From a checkpoint of a small masked spectrogram model.
Model: 5.58M parameters, log mel input, encoder arch vit, encoder norm rmsnorm, encoder activation swiglu, encoder patch size [64, 2], encoder layers 16, encoder width 128, decoder width 256, decoder layers 3.
Training: soap at rate 0.003, 11500 steps, batches of 128.
Rows from block 13 of the encoder of a small masked spectrogram model, named by matrix and row number. Rows with one number belong to one neuron. Each number is 128 + 32 x the weight over its row's rms, rounded and kept within 0 to 255. All counts start at 0. Numbers have three digits each. After the name is the row's rms in percent of the matrix's.
Before each neuron's rows are labels from the 100 clips, of 14976, where the neuron reaches its largest size: "responds to" is what is common among them; "loudest band" is the band of the loudest frequency at the time of the peak. Only what is clearly more common there than usual is listed. The data: simulated sounds of rotating machines with and without faults.
# gate: MLP gate (encoder.blocks.13.mlp.gate.weight, 336x128), inputs 0-127
# fc1: MLP up (encoder.blocks.13.mlp.fc1.weight, 336x128), inputs 0-127
# fc2: MLP down (encoder.blocks.13.mlp.fc2.weight, 128x336, transposed), outputs 0-127

responds to: conveyor; speed: slow
loudest band: 1000 to 2000 Hz
gate.147 037:126122079110148121101131182149113116147112059118107158121104171082102189155133093142198072157173111090155159107108108177135103139091111131120177115099084167139139138089133118128153147120158076094159100173129113092176135150170119169126119110176178132177154086111141090070159073172109143144149121161122180156196119114179132146115132090169082161159109165129162180157211128108123167152142
fc1.147 043:121128140137073203127085108085157138172074121132154150155113157099102149165171108156107195162127160161129109078049130098139166091119095174174082150171117133097113155107163156139162125160146221111072128093144117118107130139078160090115200106091098067120123113098111120133129155130173053155083083160130092112164103124093097147131124136104128137113131119094074129127115153157063104136118
fc2.147 042:108154197159123224128112120126154114114076117125142132162172153144143103205175148184097180128140155171170154100112157154131177113156092117183115156194131134139113155113177141140153183134094225117086128085090161138121170124111121104096183121139140071113141126098144119159153138097160088101077100173113083119114103155115135122109146164085147165106176095149118120098085106086112140149089

responds to: thin (high-pass); conveyor; pump
loudest band: 1000 to 2000 Hz; 500 to 1000 Hz
gate.213 062:150108137130117126115133161121032156043063103104121124129176112109184119087146141114132161170155097064103147106098163169116179161165145182160115127098160102113121160150087040103202082131179133175091164121141113151151140137140128177118087114091112141141122146193211089143127109110118126142102144108106137110097128165125088088162146148104149135170099125099150111138073107106119110156088
fc1.213 069:183133149079159137090141151129161114133150131104127141097116118062088114191127155087086131084125174190087173079090134091125148138107129154109096155079127132097150074164134165089093177105120131110149066140113124156103068098117161153078152157129054095141108096118143158167097132121089166085148149199091179118114119163157127161148091137136147156120133202174148153061156124162140154149086
fc2.213 066:183165132092112098167122119141167111145158159160149144203121187112119192139052112146157163096089155156134110162201126158112120074147114131098167081170065130161127141146189144163145185079094139086096098141165174122083130136147115145184184193140148075143124114110132131132154182124118124110184149169149110181130143142179121129121109106094142148140126081148147175139152110164149088147159

responds to: speed: slow; compressor
loudest band: 2000 to 4000 Hz
gate.146 119:106154116155128196131140162150097170128113086163085122137165089170187174205145107130140122110118106135144125203127115089116156149172167103094036112094090148148122099061091113178173097174102160149079156084097107184091156096081137134108117092106164098189125167098142158121130153111092116141156178122123147095101140122121101132106143131109128110116136165075172126095132160128203134107172
fc1.146 109:182114139073124117130110120153145113213139203119179099134165142083111090126089140192204131170117089130099084107098100161124077125110086188139143094071073133118152122162155134105122183154102125111189106112117139112164108165195107126106223107190094120114116124172118111104098158153157149119102155137107089114141148137119115103154120088126087078110132118176144116157140066127147105101117
fc2.146 138:127120084132087096110118182120054134094091072129125087165194132124134143094118132133159099187150082120096085179192084143140142145191113191140129111093173126104174107071157099139169099167106171187138157133180102122105170116168167161195138123117112171163165119161129185114099096158112110169094130127101149161131121139149148091182111118157135156159129117090160125138126110158164131123200

responds to: muffled (low-pass); rattle
loudest band: 500 to 1000 Hz
gate.4 048:122142155168168153108108096161141124100113171112133065139129140138136175137111129141126135120148122057112194144157101086170095164158135152157165164097092188112108118163156220155186108153091139120112088103178112111174198103093105101189138155082098185136111091135152171126127125131084129061135129161123103184067135120117092151121147100096137170162115087122152107122083154153073091127075
fc1.4 054:115135127167128114129139131164172129114156117088139119114098168098161140120082134127111125176179152062114148146148112150155076143094145117137101097143196145165135159113092089191177077178127113154153092083146108095138192146067137175159098127119112117127162063127139129105185170161123127127137125099187067118168156128162185140179166098132121142156151123132087085130129134155114087007106
fc2.4 048:103082070125120097123199081180146148076150092155136115161146206144119144103119130101161136154181081090092111143137105142140111142149157086120080136135183113141124141173112108113202082179075163162105114144097099124141150105169132144143120154075115181122128077129109155083160097195110112151147122096184078140184164155144159171222149114105138130149121139071129096139098131160114137122147

responds to: text has "room"; text has "reverberant"; electric motor
loudest band: 1000 to 2000 Hz
gate.133 189:124091134071156174078113142151150144139151181125139138149146086158167165123116158145113110135123126101102074178139113109123108057144131103082126132113158094157116128110123141090181061059119172218129163123085150184131063129141157117090148153142155136090131089145091081149135198089154193143173129163153103179122207065090124152095117148143095097153135158121138161142122125161119164098127
fc1.133 146:124096112063159164100118151143143153139156177118133122145139080140179160121124154150098108125107121087102067176139118113140117052136142103091135136113165067159123131119130157112163057056114171228121159128108143192127066124139158112087133165134154133096127093147083070150136181084143173139176099132157102175119197070083130150083116149141115103151135142128142148138129138168111160070134
fc2.133 137:131162121161067104173142074141120105135096084126115112132072161114064103117114067093104194137131127133170177083133179140101146126126115156144147117126104141168169126177145123174066187173141104074087088166142117097130164164128088099188128103058088113162138177119161162090129109144117090138077094102103138084136094190180153098133140133120120155154098068104139111118125125053138109158137

responds to: electric motor; speed: fast
loudest band: 1000 to 2000 Hz
gate.331 043:083120167124169124071130118105181095115105114081158088087130162132105157085128134109163095147120136161160155130131107103151149164163127119102123157142107180130060105110110143207132120120068084095150162082074142108107161147140146140087195112184137118149095087073149175131120043135108139116138178175116132125102101131120120101182154099093132150149086132108149131171132113116157083244152
fc1.331 065:072192168135162099111186167073123144101126110085119153088147142155120202117105159091160104077110135148160157112161137111094143108180162127081138099137148119099115147096108107158142111087148145174197111123087140125081169082113148157109190084153079119106110092096129128155105086142139154127103146160149159098119079134147114128177108075086058114200145144104144101187114104148110084199129
fc2.331 049:064175181119164096081181135069117106111122157084095119110161121128122164146027148107154114064142113101110133117130130105082168133159169127090129076105111109094125098112115125176068120124177122165136115146124134107087125067098188123119186117063047125126102099118119131164091155155086136095095153115164112127099086145150053120123090108093085108165118129106135077144146157162134099140097

responds to: rattle; text has "room"; thin (high-pass); pump
loudest band: 500 to 1000 Hz
gate.148 069:102129150101125093159084107174186099160125138153207130159060083136138146086163111179173113171155045087106146160139094102103111153147090117181138123140138101107172109125141141125227105123157098091169116112076061155135177173153134083127115076197109108162138122113153093122155162161087125115105110124170101128109082149115142113144101137111110071132122138123098136127108148207119106091130
fc1.148 071:103139130128130127116134065166161156136132082175116105131132104179224149173109153111186091176102077123128158126141066165143088111128097053104107118122127123119141104128126109139205103161127131132179096159164090182129143118164088155119072106170122118083141146119152150052100188119089171128087117117169140134065086167124139158092174128117089087094165117097103097184093120133126124120107
fc2.148 081:079057161133120120100103148105165111149113107132161129140126101152195151073162169185105108136156063122146153150088098166113132149129058123217125130095114084139208082154119112127110124125080121124172153148057112104128176092155171108160122132233158156122172172156097137073122176130110087137090144088125071130144113141134164127152136148142118111083125131148123127128108098167120097097140

responds to: electric motor; squeal
loudest band: 2000 to 4000 Hz
gate.13 069:085094095118145094168096122111096151072071146170082110200144106122100101131124078091123129117088120152135105110126135150114138108202124137162150144115120150115065201147157154136150140083177141117128132111173173150119105151174108116175117103189150158144102129082097131097078127067159130154056100092161100145102087111141151095095155158108107148189054199105162105105109128144137105183107
fc1.13 071:101123086117158083132122115068114147069091142184103123123107115169126088157097078100115145144063118129138155105124111160110162126153105133174121135140131149097073187173117158157162136104152114140134117109182145174089127120180105137153133138211187172125113102089093145131062167059112163070069088080186138139129102125116196122099140147145076160145102179115126082138075099104136110143146
fc2.13 064:138110188140094160114111153118170035130152125083147105182119123150131151171135155197181080099139179072136122110110153112068145167109070138214131141133102209107131084164137141162131133084098147127132157138105089160165131076146137121122060062119076129166146152192108124149147100106139087106144143106123142100141129115083130112192085120147166109112119157097155140152097142146147090097133

responds to: speed: slow; compressor; thin (high-pass)
loudest band: 2000 to 4000 Hz
gate.273 065:135111110122132125156150149139176163077081096087082099158085125124154136144145101099105150071093194168149161142109163154031177136135159072164099110171136096145129071094100174132097103158142159145107124150127138143184170090088156132133085160140116165183167133101094135130134117141145114170156081144169138115119103102093138160026113117139101154113071178128109117061126107078127149108156
fc1.273 075:096165131118128128111096126116150115135141130112097176123098159027113157110152091135129163202127108123066127139080088131122082048077111121160196133078125089138139104107136105149112200102172065113158112144137149074111156125124108174132185113099115148116124164153128118142077103187142100124127139112122097186156164085118110052165122178116128117141115091168070121113152097168083096157129
fc2.273 080:173093106114133052152080105155096164083126147129122094120166112118175111112082103100174074147139069097117092123121100158163098168183166184128168088115164106060171148119132101109175067141151190177115152151182114119072137098165151108169160176117142112153161098164124162145084133135121104168106196143095173148142134177148173151147177136152143119155128096111139121160089111141153119143175

responds to: conveyor; speed: slow; muffled (low-pass)
loudest band: 1000 to 2000 Hz
gate.143 052:115110098126152122134171117114130128125076140087121130106103160153207125081143102128054159132167079138175177106136174116052095082134137157169100092161118161150070175162088152158148119151139126108110158108103108086180119159124157171104079072169109140142092072116145067130139158105155140084164137084113160093149166112125149159095116176137084115100128157098116142107048118105195121113175
fc1.143 049:138141221151094154104154179131215170158140121150163163162066144097104101097143127117131118086097123104138082121136123113132137169101143124120139172085189120139144108104104108099089102127132096121153171097140126151152169121084169067128143119081156129149141141126128118153099177136099124129136146190139066151205153126067180104164099209204169130083132137122138129099145159101096169083117
fc2.143 045:129103105105178089119108131119096129106159172101109177088072069135146105150077098078117161130123143163118202059163136099176151155157138173089053112129098117137080142139137175110120120114160149143137136082158125131172051127127160164116137218153110119121147127092083125154143100132150136095151169156122147127111069108206138178119100087157107162197131099134130159111144100157153171162148

responds to: electric motor
loudest band: 1000 to 2000 Hz
gate.52 044:089124117131124118114152111076091173119115106083089161093172133157120168112145127116192086144060137127128155108112131133080150185139133082102123102137118118140092127153114092123106138092129135092149143133131157101144224204113126168166171120100192159181199112088139144118129042162134095101119114161173142161093127150116120108123169123105083206144098129089148126149168126127112142224125
fc1.52 062:118128081139091184102118120190089134135106133148122125123148148126117074127148129148095187172135114080181136141131106158166126112152136142212071122127147115089178171151094147170127117181067140159097160096119101192136090061147071124122145205121119104106092124136082134118151211140109110127150123107099117120137150080144147148153103191177135080054152108173095136083139107098152123112160
fc2.52 051:103133089151070169099095163168112144117107095152150110150109132115085121127153115120120136215135070085148139139126109169149172119152104134225098157138148097102170172134105118171174132167074132163093137096089113165140143067159080146130109170197125080087102142147076116134169101136148135104097143132073110131127100079146149132175137181153185131099159079198107152103116100127124093147170

responds to: reverberation; text has "room"; text has "reverberant"; conveyor
loudest band: 1000 to 2000 Hz
gate.207 048:118146170112119147086123149094155084107140089095144115143120189150107138151149127109137080124079088156138157116114074085125166139160128096073142185153139163109080144106123097149155153116065085095164104100143185146181177141106106113127143146204135085133118148069165170166129024156125133127103168187118121137128084155124110069139135150123157131114100104158135115182125098097104107226133
fc1.207 068:151120126146094099121125107107151112141155076159085183141209177129140156095116066139191141176102099200164109194113067108116147085113092139052157111097080191092091101096145150110127099168129146145093105137130192124146146119143144124178099136116142121156167130127103145141137100134141177121132075139119170157191086137125138080137135149104105160144123131082108143117125115104072131228141
fc2.207 064:160095098106097077133101110123119085147144131116077157096137113102134113146070074111139121098143134121117075165119076091119127066110106093067106066086103147090124124072124178090097040142169123170080102152144160135111050091104147087172120112047130134141148124160092155117092169103139141125133111086119133147126108142074103069095106137126114126118090146050092145104172121129071101117131

responds to: state: faulty; grinding
loudest band: 1000 to 2000 Hz
gate.26 036:076136188156141113082084043132137093111137141109161136139138189148160102110092115122110152091079166135119140158100152093171121136104097088103089127134106169138109089086127095145136123119121151106093150130137085119157225178130119088149174077158167182128137177096102101087118157134106099091122123122070169168122131171195150109165073144057129080130124126090140132117087173147137178091104
fc1.26 032:138133145117133163114178073097090119092120169130131112113189099162188124128121141093138071128079065143091137102175083143090141098165128118140102168110084135109113091113167102129150165115165174148114138099137116138073209151100153144128186059161166132172093126100179101165168132089161183104098149149080118167100082120127089189145125130115087140100114119095154092173086167087172151162138
fc2.26 032:144126176122151115088080037119086108111138126086148175128079149188180150118141103120147135108121160096128131186120133111157126126155127112124116156189131113115126140104131117159161136148198132125083157109127057122117167155121161049156170093097212181120159139132101126100154189148158087151105124085089125155105136171149158110160131151076128081118161114099135084142086191094111194101097

responds to: muffled (low-pass); compressor
loudest band: 250 to 500 Hz
gate.124 047:060138143121054129104140144121200061140096122125110120117159145143180144110162076129152093145164150099153129153108152135109114112154118076173141140169089133132058124103163112177102159117143137125070123038134166149087139137112124176042082165121127043150142124125083112108177179077143151136100100126141059150170146131118131133131093128128121137172176146129157109133173145078156154112115
fc1.124 051:161111122118203182123122127142058094122186142123070162070120167180154112163068079129122145180115176096111149115118105109140125125086092124039165123111115083169185113128137187091167147116157165101192086114102128086154151171114095116138118128138100148136138172152124134156114053147131156141090150128093150092156140161140140120161155115112127147167133085111148116126119154140152060058084
fc2.124 048:139145078177208109119122133174108155085136106170087166141162120162130158163129132152101123104177173125163159150124122104187119154154130094096116184194187118170132131125129150127175131126109148146154127125124038100130158166177101084109133112126199155091123123143116141076214071185123176139160150142101113136108107089162134172167148130146191144152132080118078106140123175151117169111141

responds to: rattle; piston engine
loudest band: 1000 to 2000 Hz
gate.333 075:123173127138089064172135156080154125098141148143077077150099085093095175129136173126097097160131108128168094207142145117138145160166132167167201145114062124172166077145129118127129108156153166150079157124117128103102091167148064090159111122127121072119112185136113162137174176149103144104099140115094138081129120054186150120125136087134065083089127139149151139089192145146148158125119
fc1.333 061:117161132113096090188132121071139123119142111136100096149115106137032145123115199153104088136119130103173111199116142094141140174123128165144156129133107113134151065146173107131126135178137124118062163175130125098122082145126080149103072158124072075117112134126129139153149149134140126087131132125081134065147122039157179079118108059065079063113149139163162140101171130155127167153115
fc2.333 066:142079133121172147093096113146084108148118122118160164057150169140182099120143103124163132065123158112070119062094136141158099107063140072096082089115154090109089159087132143110140112122125126094156078117156125180122107096087169125153137106078128165155113090151107101166074107075149073153154150154141123109118145193058115141124064162171175148155107093092112088188091093121139138117107

responds to: text has "room"; bearing knock; electric motor
loudest band: 2000 to 4000 Hz
gate.298 090:130043149123127112055214133124154051116171104116061077126156145115140103126058136095164129112131134129123078120171141163166133129111140141089126135169144102086084115096134101087115094098119157169148117116140142169122100077129105167153126153106075196151043098155103081101100136142139172158126158122112121112116121064124109147152114158154093112114184141194174096128152188119134127135125
fc1.298 070:120189106124104149183056095128129166142063152139167133083110106126162118114226110133132117168096117162129174113075100100096130143150153130149119130112114158163174155154153156157167154162100119102119134121106156114164152170123135087118110116176169051115212166088190179146133126110093121121125088142156127138101103176126159117110146110098134163140065122113077103103081039103112128160132
fc2.298 091:100062160107153119049173165113128085134136102116074080149131158090114108136071114083123115126126141143088089121167131108176131171098092118063103122146114063074069089081116113126084079090126148115180120086150127129112131099132110129101129136117072145161074120116128032089104070146146151143149153118111110102113156073120122115167100123146110134099148112177149078167129208111114159123088

responds to: muffled (low-pass); text has "room"; text has "reverberant"; pump
loudest band: 500 to 1000 Hz
gate.46 059:173132166121095081096119150130184179175060123095105050103081134131114131164147107131175115170146072124130136175172102182122127119145100128149129102094169117138161084151216102147119079191084074203157121080147095133151103075176090185158124103144103138129140114128154124093125175120105098142076141141145085079164144101132132110152155127132155082104139095122126116132141150192095128150149
fc1.46 066:089116094116143184151142089114082133106222144144136195117164079115157141136119129110119115047100159134099126059084140121130130122111145104113159154152062128125078138109052165117162171059145205073109151148114172144128126145112163070096144183110162141109131157109100146145138114137164144115187136122124168187112128139085137113120107158148070181164137171125147127144120086077148124109108
fc2.46 071:157190182105141153115118108143142157146123127111115146070140130119092113090146102119129111111075165095168115122147155091192148089147127136106155136199159154137084118113075135117120205173117168044139123120112176203122123193103093101135127180159091090145158153114164128153072095119133141121161190149122178155170166186118080113125112167153167096120137077085177104134117134098172136159130

responds to: speed: slow; turbine
loudest band: 1000 to 2000 Hz
gate.265 046:065131133167149187126185147099133128210200113138126112127098139163114167165155113154061116166128154172128122102131184093114180099160135115081165115131101139132112119140091192134163164144051146104137126155120175130142097103127186127171134127110068201110102068150119162137111118120147154096158104078146121110170184099107182157095106075079097121121113153125106190121153119128117114088131
fc1.265 047:087109070137127107097122198083147141074102124123158128144206164124151146070127157138143111135133096080179078157163091190115129158132107145157118097119112175130136079139164054083107117106182065175149145128103123136131146081125061116117071119155216144113138118138117114095130179100109127102127184112174146086124122166154059119158154108137179123175113112159132112133139141165171106096135
fc2.265 042:176138116117136135178158118169135120115158168116103170111105092138113153131091070141144117102093100159109106138191132140181174087178099148100109125130110103152116104109119125139188142155077126044104122132116167166138088148184159144211178171135098131176121186154128163135146114150134103084159148196171160155114174133126106088162114119098118208188124080115119149095144102119145081193136

responds to: pump; thin (high-pass); rattle; text has "muffled"
loudest band: 500 to 1000 Hz
gate.95 118:124144099177139103136184093093143170194115214130123138141141217142069098125081177118183120107121171139134100126207107122155113160162110048108089155107129150082093165153175120143138097158087047083133092155169133092141140147122119135124205132119052103125096115096128139097100125115123160122146104149142131120119086093135097160110156149110107127137133091138111111074136151146071113150143
fc1.95 122:130108151092104150107094155166103062070135052096111134115096067114206133108194107127068150126137088111126151142065156143106132120099153200158161131147128132142158091132083118121135133110180201157139155063067138148105103090133125130097046123132194122137163131144134115139140131151107122140109147115118152139135174163108168097127076112161163130145135141143142127177119111071195156077090
fc2.95 119:107160134162108138125109119111112166107111124159111102111111164120081101117124131126165094103025123138166079176141125076158116139146179116089148128103148182167099143138132111115163177147145146063099188073145196156036082141119109093119109139130184089101109159077129156108068095146128141166164185197121148160112143105154138078141134126137141136165140108120196095140114106107169110159085

responds to: pump; rattle; thin (high-pass)
loudest band: 500 to 1000 Hz
gate.244 045:119131194139147156164139120132123131093133187139139119098132201141092129156081126134148149131089092139111136144232131128161050112153105060088120107099131142087075158091138143103176133123124069123131138131118120167193130138148102082147133084150111158090088146088115104087096170139149143135119137160120114181096150153123076087107110208101070150086091101101105119151139119157066121163190
fc1.244 047:055193124178111139145159126118132137073138122146147096123149149184155121125067178158089100157111117124110088178191123117128082133131108080093157116127039116125091132108163145138129150180123097178098116115115107141168120181164077110188158075160146092093132140079145110084079178108161126123098119138190128143137111122128207129129120122082149140134112121028143120129130125166099083127128
fc2.244 044:147103142109154140088174151110162075171155138117228129153145150128176143124129145151122140138158120138126209072143169105144130192149078145160105125119059159096170111096161175153100099068116085177185155164096142108212157100138080167107092153126155134100128143143117151141195130089121115129119118058141087155142133143116064172168111131119128118104123152135112162160158145115086094113097

responds to: muffled (low-pass); turbine; electric motor
loudest band: 1000 to 2000 Hz
gate.194 199:069133112109162143130169157167160152122108208160095107101166138098124139126152152181140150172184175106068119129039118145159160122157145127091139172148139088116156120127135162060119117110166171121065059104162094134161116122138160111135115107135119141125118154134099112101075137102121100136189053114157138162111169155117107104086094134063191149119108105160162139173144142196096124114178
fc1.194 178:181128148138093132132089098088103111130138044096152147156097115151136111139112111064128102086079080156180141131230141111084109120079106130164102090102117170135112131138114086189125148148086100131192196154091161120090151134110095151112145136127125113143148096127163154143173110153117150121073201146108124085141079123144148164168155112194077097134140152094090122086109111072164129144081
fc2.194 156:088128093111164141118178112162144162133111230170103125087184138104136163148167181135128160158172172126087140121065127164166124127158141106104146164131174132143152142127124160063156103120136181117064032080148109134165156137130157094129107117156126125123096154117134152150097103094089144110166053136158145131135169192089102113077103142053151162130148109156156136140150118170102134174152

responds to: reverberation; text has "reverberant"; text has "room"; rattle
loudest band: 1000 to 2000 Hz; 250 to 500 Hz
gate.130 052:072137083151126092117119138099112116113132103122131083117104141150094186120071118100086128155080130184139161184108121096164123095141120129102144137148052141121081181140135132049172104154086121113119097045170143136144135162178086130154159084165078128131110111086196143106109063088130123157090097161124103197132122079157173113151163062100138139141159167095141137169132080126108112161116
fc1.130 039:092102114164091147089118063185149148167117141074146094115150106097139109105117168091139102113196160084164119158129122165092128176153115097102150115140093071135142097117139125184098120163099140183123163139099091129154109112104103058134077117139073143118093177108131175068119157106122143074057185106119091101111118186111105141179143130134116066117155120090082062131158148159126140077093
fc2.130 048:083152178141109196086094147171134156153121129128151117120145117146184150130174153114155118179163090059162122114115110152149156210158143147117163165102122109153157110100107132196101132151126187165173165154076128134152155117092134158102089113181124163109150161190145169080126157168155162139143164118113168073116128159137114145158152177180147098077119082170132094086147149172199132109091

responds to: conveyor; reverberation; text has "room"; text has "reverberant"
loudest band: 1000 to 2000 Hz
gate.185 131:087179149164096152087141148144184120098072134137084091078158090185189109126099155110147107146100144223146098178117112148139144126163137128181121109195095137142074112148121152145112137166127140173086100149151138107044121113126110129115122092123175096143116155120105135112118135027106170121152104118194134050129125151141164137076145128144083141118166155115141120125124154056116135131174
fc1.185 129:103183152148064145114157178176135116099076106127142117140120109191154109085097152128159080156105145170115120186120133140133169080158127089178129128174124144159118103151110110166095157165172155118101133171133164120077112141129077108105071079147168098162110139132083094085163132052123183127146090082200124063129136140153173145066122108157124113150182133096111120131166185078147131099127
fc2.185 123:151169118096103184119137099069126110199137137098128153109057106098119097113106088186080134113142058117143134116105087138110135102133105144073147169132074160080079100090106161103059167138091128095171158101098109130135114168122169128074165122155077131094078112093138156140087117114151105072112117160114134146166183108091154142115115150091074164106144182145135128080077142126064117115172

responds to: pump; thin (high-pass); text has "room"; text has "reverberant"
loudest band: 500 to 1000 Hz
gate.239 096:113083155157126131181126121128157117184124153141112142141153132116158130086193123148159103149076067153120113161098155110151155194118126131157150151098104102107113137096146118071163105124131154125203170105067114091106169125134098082161106088172110128154147108096139037067170180126077126144083139101150148121142097142073115178123189100146093073078129156074147130175109112147064102125148
fc1.239 096:184088130131076088118087105134089111165095133157145132174124099102138131130094113207157117128104050111093136126153102179196128198125061088099078129108159087152153127144139079119190084163133160148138136105093130148127162136180084172137140145184086042119154158156160164095088155102139123158133181144109141130116114174179125136100169108098087117093108116096134128127135114175169155110123
fc2.239 097:118069099143136115131088149126105144138110119192112115118224080098189121112130117164169105155165113168106142134108143085168128187058102114125140141096131071107163094119147162115136064130090191156141134112130127073123184094167147101191074156129119114162142166141144120128117170096091089130083211108101154119128112147148141165173155079146125094043114155133156086155128094118108126120117

responds to: bearing knock; compressor; machine: pump
loudest band: 2000 to 4000 Hz
gate.22 133:105123114105157156181115169140147111120125135136134255108165093094132162095100173166113082091099163164114130104101113106139126116133111084111084172126091152170134126133164101111155199103116116134092112116083132153161123176132156096119213130133127089126110151145125087157099151066149122076116125110167163181093119160121132139152179170083031134120114163109141132125081099109110140113140
fc1.22 148:129101110121121136183142110144096100158152116199142197127132114097110176198048133131102097084097151117167125095153101100122108143098084072078115138162118177155064139145104096117169212118124150158063106108137148161138141151119133123129158128112167117124142156168135170159100147115166126111098126145129167144096107156166114123101164181046047146155126117074100105115094091110169184145144
fc2.22 138:130111095104140107133144164175165126075129138107118110178137116140127208103179161155112159162161122129111165102153178143100091158136125130154184121086129127153197143128184143141129084090093105142128107114135071054152194082167128110163061064153169125133155077157094095164170081148077117144101114091119078095143115135107126086142118134180169137133119134126110153095102161145079050102108

responds to: state: faulty; conveyor; air leak
loudest band: 1000 to 2000 Hz
gate.209 050:066118114148107132125197110155149105131137139149173062164120163184122134143187112171091119140119158145131084073113168091142118131129121173113143124129101127109154102139127174133113184148087138152181149185107009155129140107076112073113085137122110191181123139112115149137140144164114137129116073158090165096141125105052133146152083169162097147101145107149174123184097134143111157154069
fc1.209 057:095192167183113145180141121164156130111100149132164118194061106162147139100149104153125168127119143113150108152129121144078139101131161144159161191181125157096077070116173139147078114132143180105196090210119092150153156130122152093132130107119141169104128043110116093134168107090101102111101090142191135148148168095079170108126155127086120084163128119082138127166100127138137135066086
fc2.209 058:119124116119141146033139129130126067121137110136137143115092113162091161132120139098064070131154145113107171111125113104157113119071080091043087139124100138148109114094132155173057174100118095132118085103114084113156104171114142089059103065173069111146170116108129074140130076120190173109152089144136157112129126124100134095122052130182156124104143093137068106095141159121142157133089

responds to: electric motor
loudest band: 2000 to 4000 Hz
gate.286 060:095131133101090149160141121095101121173143128142067181106085154108154140171168123152145056186112117122120158098116118108089094121149070128073194167113165207124102112112167207128093122172146113073117071125130127106163128146148141166108096100147161131153175135137088185137082047176096128137117118153129158126156164143118107088127130166109086191097138084124165131147145108166102091130177
fc1.286 052:119091155149131134135156151123106144084163098112082157082130144132230098200121066130151091148111133176113133145124084121119176121148101162086189145148151223108077121110090136119063135120112167069104101122148169144115126160087117144122100130148149147136122101169116152122138095133095177158126138110118145122134094188086118113128174088144132168123110046138179071124089074073128140159164
fc2.286 051:144118148090075143147153146140102116145143102121065152100063156111184133206095090149144093133142110110118099127105074126109128133143063148072165143116165225111084104108102179102105098158153157062080087151148154162123096169107127144128098114106128126153167117175135167175134093140110144123156132112108145112167100153063127097114111131110135175146071083070190136107155090120161098107186

responds to: pump; grinding; rattle
loudest band: 250 to 500 Hz
gate.39 114:143126172128131173152113097133089148148135121118059236068149118157136115160075173096087105161093156094168128141141096159182134144102107146078093042135130184104153103133090154112102149167163099090159154130113180121153099130105149142106154132100159143129122179144091102045159146178146104125147116116194145119144162115086105156149094136114111071102145117150074160191139122128099097151124
fc1.39 123:143126171145118149162101076114127164157113104130081219061146142191111114158067179078122105180091179079150143143139102165193112145129099134085120039139116154116145117132094157092117148187188079119140155146134169127144117144100143131109097154106173170140128176139083091084131119178144128119139129124182109113144171137096109141158085156122093081108131130160069128180143115133090107167110
fc2.39 112:102116119102107142098133119188146086115135160136114100170087080074188147149103116162095108105122111152137113151125162123050112111107163111180110118121134099143140094094165095131114142103157115123060165140140098164129115102124134129127149145149078077134128146163160134148134201049158027123097161139106084144125084165080175132082135091122116120139153201066172167086074138135184141114153

responds to: text has "room"; text has "reverberant"; piston engine
loudest band: 250 to 500 Hz
gate.68 063:189071107132116102123134164135123125185145145108162120181107101145124125119108134112090121138183062140109149160107181067127131097107179152106175122120135159165140099098124081112097121117233132158120131112157085091139181160125096087099148097131112120057107164163187073112211095157151146112103138104150129143162130084167119158197110145122166101125126089124080078164097142147158128080125
fc1.68 050:176079148133088126114195156159132065130159146135143089161093103133182128090107111141144131149178053142137132150152124092166097122113115125130154177066113099103155115152110049118162143090157191133116138129151097101085171148148075152168144125126152075169133169162171057153181122110137138170101133165159046155133150114168141151182133051153113120141095097146128118117074111126132131091104
fc2.68 055:156081109136159070141172070137075166148180171118124086136124123124103105091132150113111153117140089092145098181061161091103141116083124148149123126112150121088090074161116121079126102151123190182141128106133117105110128138149180105110166092058087141080103166113187127085164185165123166191106094131083105111127131088141115191112126095099180118082119125135098104151104147162157210130110